python train.py --encoder_kernel_size=5 --decoder_inner_norm=false --residual_init="none" --grad_clip=3.0
Rows from block 3 of the audio encoder of a small audio captioner, named by matrix and row number. Rows with one number belong to one channel. Each number is 50 + 10 x the weight over its row's rms, rounded and kept within 0 to 99. All counts start at 0. After the name is the row's rms in percent of the matrix's.
After each channel's rows are labels from the 100 clips, of 14976, where the channel reaches its highest value: "top examples" is what is common among them. Only what is clearly more common there than usual is listed. The data: single notes of 20 synthesised instruments.
# convs0: expand pointwise conv (encoder.blocks.3.convs.0.weight, 256x64x1x1), inputs 0-63
# convs1: depthwise 5x5 conv (encoder.blocks.3.convs.1.weight, 256x1x5x5, trained with AdamW), a 5x5 kernel
# convs2: project pointwise conv (encoder.blocks.3.convs.2.weight, 64x256x1x1, transposed), outputs 0-63

convs0.0 103:57 52 56 62 46 52 46 59 34 34 49 43 43 43 37 54 53 56 53 66 53 56 35 38 48 51 44 68 56 62 45 45 62 49 47 43 70 52 58 46 62 52 64 61 54 60 65 31 64 51 45 50 59 40 61 72 70 42 60 58 41 46 50 33
convs1.0 096:50 51 60 54 51 56 57 41 58 54 34 34 30 54 63 54 58 52 57 41 48 33 53 37 31
convs2.0 100:65 61 54 47 47 59 58 54 65 61 39 43 48 43 44 52 42 40 53 54 43 50 45 40 46 56 39 40 50 51 50 66 44 43 57 47 59 64 69 62 48 67 51 64 40 71 58 47 52 54 33 73 47 53 40 56 26 62 57 51 57 39 58 69
top examples: slow attack; string section-like

convs0.182 097:44 35 20 46 42 58 43 57 37 53 43 48 44 42 56 60 33 42 55 52 53 66 48 40 56 41 49 66 40 62 62 45 64 34 53 65 53 69 69 44 37 49 55 61 59 44 56 58 49 60 60 55 54 52 49 44 60 42 43 49 51 29 56 57
convs1.182 078:45 37 41 27 49 61 69 47 44 49 37 36 31 44 56 57 51 43 58 54 46 50 42 59 55
convs2.182 094:65 59 52 48 58 33 72 51 35 59 36 60 50 50 50 49 50 51 52 49 55 34 65 51 44 53 57 53 52 48 59 48 52 49 48 57 44 37 54 67 46 43 39 41 37 54 38 64 31 44 49 46 48 66 59 55 58 55 73 59 43 58 28 72
top examples: rumble; pink noise

convs0.190 094:59 62 43 44 65 45 54 46 47 53 46 47 51 50 60 68 32 51 38 54 43 40 52 33 39 62 36 47 60 60 33 54 56 52 35 52 52 48 58 56 42 56 63 66 59 36 34 63 56 53 32 55 58 45 57 50 47 33 43 62 67 32 45 35
convs1.190 095:64 48 48 44 48 63 69 56 46 23 61 61 43 55 30 44 42 48 58 46 55 49 45 48 51
convs2.190 096:63 75 54 56 35 49 41 61 49 54 49 55 44 35 60 67 56 39 52 40 44 47 72 55 38 42 46 51 46 58 44 58 52 46 49 58 46 68 62 47 44 48 61 63 59 39 45 45 44 71 50 61 62 39 71 54 68 41 60 42 56 60 46 46
top examples: rumble; pink noise

convs0.44 106:57 48 63 62 56 44 69 44 49 56 45 47 33 22 46 49 49 67 45 66 65 48 44 58 61 43 38 48 56 40 49 38 76 35 45 53 42 34 55 55 55 65 64 52 57 51 49 32 63 52 49 55 50 64 54 49 60 44 56 42 53 46 45 58
convs1.44 110:37 60 47 53 55 68 42 45 58 54 62 65 70 47 55 38 34 45 37 38 40 45 54 53 46
convs2.44 106:66 53 60 42 37 30 50 59 33 44 71 52 40 57 56 60 50 47 63 59 52 23 53 57 55 51 40 29 52 49 36 44 56 45 45 40 43 40 38 53 51 32 40 48 43 47 63 56 50 45 37 48 37 49 58 44 61 47 57 54 59 62 64 61
top examples: slow attack; bowed string-like

convs0.214 081:37 55 64 61 44 43 57 63 39 48 50 54 56 50 56 58 34 46 48 48 54 49 46 50 45 63 52 37 57 52 61 68 68 67 46 46 48 61 60 63 55 54 39 46 42 40 56 34 66 45 25 68 50 75 55 46 46 61 52 60 48 67 55 49
convs1.214 115:45 58 56 62 51 42 49 41 53 40 39 33 52 27 41 53 37 38 45 38 36 49 40 36 49
convs2.214 101:54 38 56 48 47 54 70 48 43 38 54 58 44 47 71 35 52 58 47 46 48 36 45 64 40 36 62 43 46 51 51 45 29 48 34 42 35 54 39 48 60 57 49 68 57 52 33 52 40 46 54 61 44 63 47 46 35 44 63 70 61 64 54 38
top examples: sine tone

convs0.78 103:55 63 35 49 57 48 48 48 44 35 58 35 50 55 31 43 49 60 78 43 40 53 54 50 65 60 45 54 44 50 56 54 52 53 45 26 44 31 51 59 63 42 52 61 54 55 46 35 46 24 48 71 51 51 42 51 36 54 50 61 53 46 59 44
convs1.78 076:47 49 46 52 49 50 52 44 53 57 56 54 76 59 64 47 47 40 59 61 29 56 60 44 30
convs2.78 085:79 44 46 48 51 55 61 42 36 37 45 43 46 40 38 34 64 61 81 54 59 52 53 53 56 44 44 49 49 69 46 65 47 48 59 67 55 47 47 66 56 56 55 57 65 49 35 50 56 49 61 47 37 62 56 54 46 50 65 53 56 54 37 50
top examples: thin (high-pass); bell-like; pitch class: F

convs0.211 093:55 46 57 40 69 43 45 48 47 39 38 45 48 48 32 61 59 62 44 68 32 50 65 45 46 49 56 50 61 57 43 61 39 57 55 35 51 55 45 43 66 53 48 46 75 53 53 52 26 55 49 38 39 54 43 49 51 61 51 66 27 50 40 61
convs1.211 116:44 61 50 59 43 38 55 52 52 61 47 34 65 62 44 49 55 58 38 32 59 51 33 33 45
convs2.211 104:44 52 58 44 41 47 52 61 61 63 74 73 53 49 50 40 64 53 43 66 56 58 53 75 49 33 46 47 64 41 37 60 41 53 63 48 33 61 57 55 57 43 63 41 35 60 64 41 54 41 56 55 55 51 49 43 43 54 49 67 42 53 54 55
top examples: slow attack; bowed string-like

convs0.1 097:52 59 62 43 48 45 49 37 50 44 48 53 57 58 58 46 46 55 51 50 38 48 52 71 60 32 46 58 63 51 62 68 62 76 65 54 60 40 70 55 47 70 61 49 48 47 51 47 73 45 59 55 46 59 28 45 62 51 44 52 41 49 40 58
convs1.1 131:51 57 49 41 45 58 60 33 29 41 45 55 29 32 39 48 45 34 43 55 49 45 58 46 48
convs2.1 129:54 27 55 40 57 35 45 34 63 50 64 40 38 40 42 46 47 60 53 58 54 45 40 47 34 61 57 31 50 57 50 28 57 36 37 42 49 43 26 38 35 57 56 56 54 60 46 65 53 51 46 48 49 46 60 45 47 60 59 52 63 46 60 38
top examples: sine tone

convs0.27 095:54 41 53 64 70 59 43 61 68 43 56 42 52 49 48 42 46 31 48 34 54 44 59 30 50 46 59 58 39 55 65 37 40 54 55 43 28 43 51 58 57 34 32 53 52 67 59 44 40 61 59 47 61 51 46 42 59 55 50 45 63 46 65 38
convs1.27 112:32 43 60 65 60 60 50 68 55 48 39 61 48 58 43 56 53 62 40 54 61 56 48 33 38
convs2.27 100:50 54 53 35 39 27 48 48 50 50 68 30 44 51 40 38 60 44 60 58 50 43 65 47 55 51 45 48 62 42 48 54 49 54 51 60 68 55 51 36 62 45 39 30 52 43 56 44 40 41 39 44 61 46 44 45 44 60 26 50 54 69 27 55
top examples: slow attack; bowed string-like; vibrato

convs0.90 096:60 63 58 64 48 37 55 35 49 42 53 40 53 64 73 65 37 41 55 40 38 57 73 29 41 47 61 47 55 46 49 56 44 36 42 42 45 50 40 39 35 59 50 37 37 38 52 59 57 53 53 50 33 41 46 48 33 54 60 55 42 56 47 47
convs1.90 096:39 50 61 60 49 61 61 57 52 58 70 44 31 42 30 48 59 62 57 49 53 40 47 42 42
convs2.90 092:48 63 30 51 40 55 54 53 47 55 37 44 28 44 65 48 62 62 62 53 48 58 55 52 40 50 72 50 58 57 47 50 58 56 67 49 54 49 52 37 68 36 42 37 45 41 35 44 62 44 73 34 60 51 46 41 42 60 41 53 56 41 62 56
top examples: sine tone

convs0.196 123:54 45 63 61 58 60 44 51 49 28 52 72 45 63 56 68 52 46 54 55 42 41 63 46 60 38 57 77 45 57 52 58 48 58 44 57 67 60 52 26 44 64 43 53 64 54 48 47 53 64 48 59 45 39 66 46 57 50 48 54 41 50 42 34
convs1.196 094:46 32 45 58 33 38 43 47 49 47 44 44 45 34 43 63 69 56 39 43 64 61 54 56 44
convs2.196 115:67 44 62 69 39 60 51 50 57 51 50 47 36 68 56 69 40 52 48 32 42 66 39 43 63 51 51 60 54 40 39 45 53 38 43 40 44 60 61 43 61 49 47 56 59 62 44 52 40 38 50 55 55 38 42 76 59 46 44 47 34 50 57 33
top examples: thin (high-pass); white noise

convs0.18 112:62 56 67 68 52 36 50 47 32 57 41 56 48 44 51 50 51 62 52 65 59 36 73 58 45 68 63 45 52 53 53 57 37 58 48 50 51 31 63 42 57 50 64 47 42 64 67 43 53 53 53 51 58 56 68 56 64 61 61 31 54 56 48 52
convs1.18 099:51 38 39 42 46 37 53 41 55 43 51 58 68 58 53 36 33 37 40 35 35 44 52 43 58
convs2.18 098:49 58 61 52 41 32 47 43 49 47 50 50 65 55 46 82 44 55 37 57 66 61 50 39 53 65 51 63 53 43 60 48 51 63 44 71 50 44 63 49 63 37 63 61 51 51 57 45 47 49 32 52 46 67 53 66 41 53 51 35 54 43 55 65
top examples: thin (high-pass); octave 3

convs0.187 090:37 38 39 59 50 66 54 45 51 30 46 49 37 55 53 41 45 34 62 53 45 63 46 39 35 62 50 62 57 57 63 44 42 40 38 47 31 42 59 35 31 66 53 32 59 52 47 59 41 43 64 47 44 46 45 54 30 45 46 41 51 46 56 35
convs1.187 091:39 36 38 60 53 31 32 55 50 52 50 55 49 54 69 58 46 56 62 66 44 55 64 47 56
convs2.187 108:42 41 46 37 57 35 60 44 31 35 43 38 35 37 31 70 70 46 57 56 43 29 64 56 54 48 41 49 49 51 42 45 52 46 46 49 47 55 52 52 49 62 54 49 45 54 70 63 54 47 27 55 51 53 48 55 41 47 40 60 37 37 57 63
top examples: thin (high-pass); clipping; text has "clipped"; white noise

convs0.3 113:47 32 56 44 50 59 71 41 44 58 53 48 48 56 51 43 52 63 37 48 76 62 45 25 50 55 56 40 43 46 54 57 61 53 50 37 47 42 58 50 42 61 43 52 50 53 61 46 33 48 56 41 62 26 61 67 43 47 46 50 40 35 64 40
convs1.3 106:41 45 50 54 45 55 65 60 37 36 63 70 58 55 45 50 53 61 59 38 49 32 36 60 52
convs2.3 097:57 35 44 38 54 43 59 50 45 69 51 63 39 50 47 39 55 50 49 54 39 35 48 27 45 23 41 50 65 46 36 59 71 40 53 43 64 41 49 50 46 61 43 42 54 57 49 48 46 72 39 44 61 49 55 54 67 44 49 58 50 55 59 65
top examples: rumble; clipping; text has "clipped"

convs0.216 104:50 63 45 68 49 35 76 44 39 62 61 52 43 47 46 49 40 57 61 52 39 68 57 42 49 66 56 56 62 54 59 52 73 65 39 47 53 39 48 38 58 53 42 54 67 41 45 47 42 32 45 46 55 52 58 53 55 48 39 66 48 39 53 65
convs1.216 106:55 37 32 47 56 59 48 49 57 54 60 71 46 58 40 65 62 63 54 32 53 58 45 42 45
convs2.216 112:51 48 41 59 55 47 62 75 38 50 44 34 56 48 44 38 42 51 47 40 37 50 49 41 57 43 58 46 74 73 50 24 31 51 41 55 67 55 43 45 45 62 42 50 60 43 60 67 54 58 49 53 49 50 48 41 53 38 55 39 51 60 60 57
top examples: slow attack; string section-like

convs0.248 106:51 51 72 57 44 59 41 36 56 39 66 49 54 58 41 48 59 50 55 54 48 63 53 24 52 54 62 51 64 41 52 50 36 53 53 46 52 62 33 51 54 65 54 56 47 54 55 50 40 39 44 33 42 50 58 78 51 41 43 61 33 33 46 39
convs1.248 105:50 41 58 51 58 46 39 41 57 48 69 71 49 39 35 70 61 46 40 42 53 56 50 59 44
convs2.248 113:34 48 52 54 52 39 55 54 49 58 49 48 43 61 51 64 39 40 58 41 71 63 52 52 58 34 59 56 48 50 59 37 36 46 39 60 30 55 48 58 54 38 47 46 62 42 63 49 61 31 62 48 41 53 53 47 42 63 40 53 47 16 58 57
top examples: thin (high-pass); white noise

convs0.93 094:41 48 57 56 63 51 48 64 56 57 61 64 57 57 42 57 49 32 56 45 40 66 52 67 53 51 70 58 49 58 51 65 56 73 45 64 41 58 38 51 48 61 50 42 48 63 54 58 51 54 32 75 51 64 49 45 57 59 66 34 53 42 57 47
convs1.93 099:56 65 71 53 52 58 48 45 47 62 47 50 32 37 42 55 60 33 47 47 43 41 48 30 55
convs2.93 095:62 64 49 70 53 66 61 34 64 72 55 35 43 51 54 50 50 39 49 51 31 41 47 57 51 52 59 49 48 74 45 49 44 50 53 55 57 56 34 33 47 51 63 57 49 49 37 39 45 64 45 52 41 60 62 67 55 40 58 62 66 59 50 53
top examples: sine tone; flute-like

convs0.134 105:45 60 51 64 32 60 63 39 38 54 56 64 40 43 44 46 55 58 52 51 40 52 48 55 37 55 48 54 45 59 49 78 62 47 50 44 34 68 56 38 44 40 57 42 32 38 76 42 49 54 39 49 46 52 49 40 44 62 57 34 38 51 61 43
convs1.134 113:54 45 33 56 51 51 47 32 55 55 42 64 69 47 32 48 54 52 60 50 30 49 37 50 38
convs2.134 105:41 48 53 60 54 47 34 60 47 41 51 68 60 51 34 44 53 55 42 48 48 51 51 60 42 53 33 65 43 41 46 57 43 48 41 62 40 59 63 62 32 48 34 65 47 42 53 43 66 46 70 38 77 44 38 51 48 40 30 48 46 47 49 47
top examples: sine tone; organ-like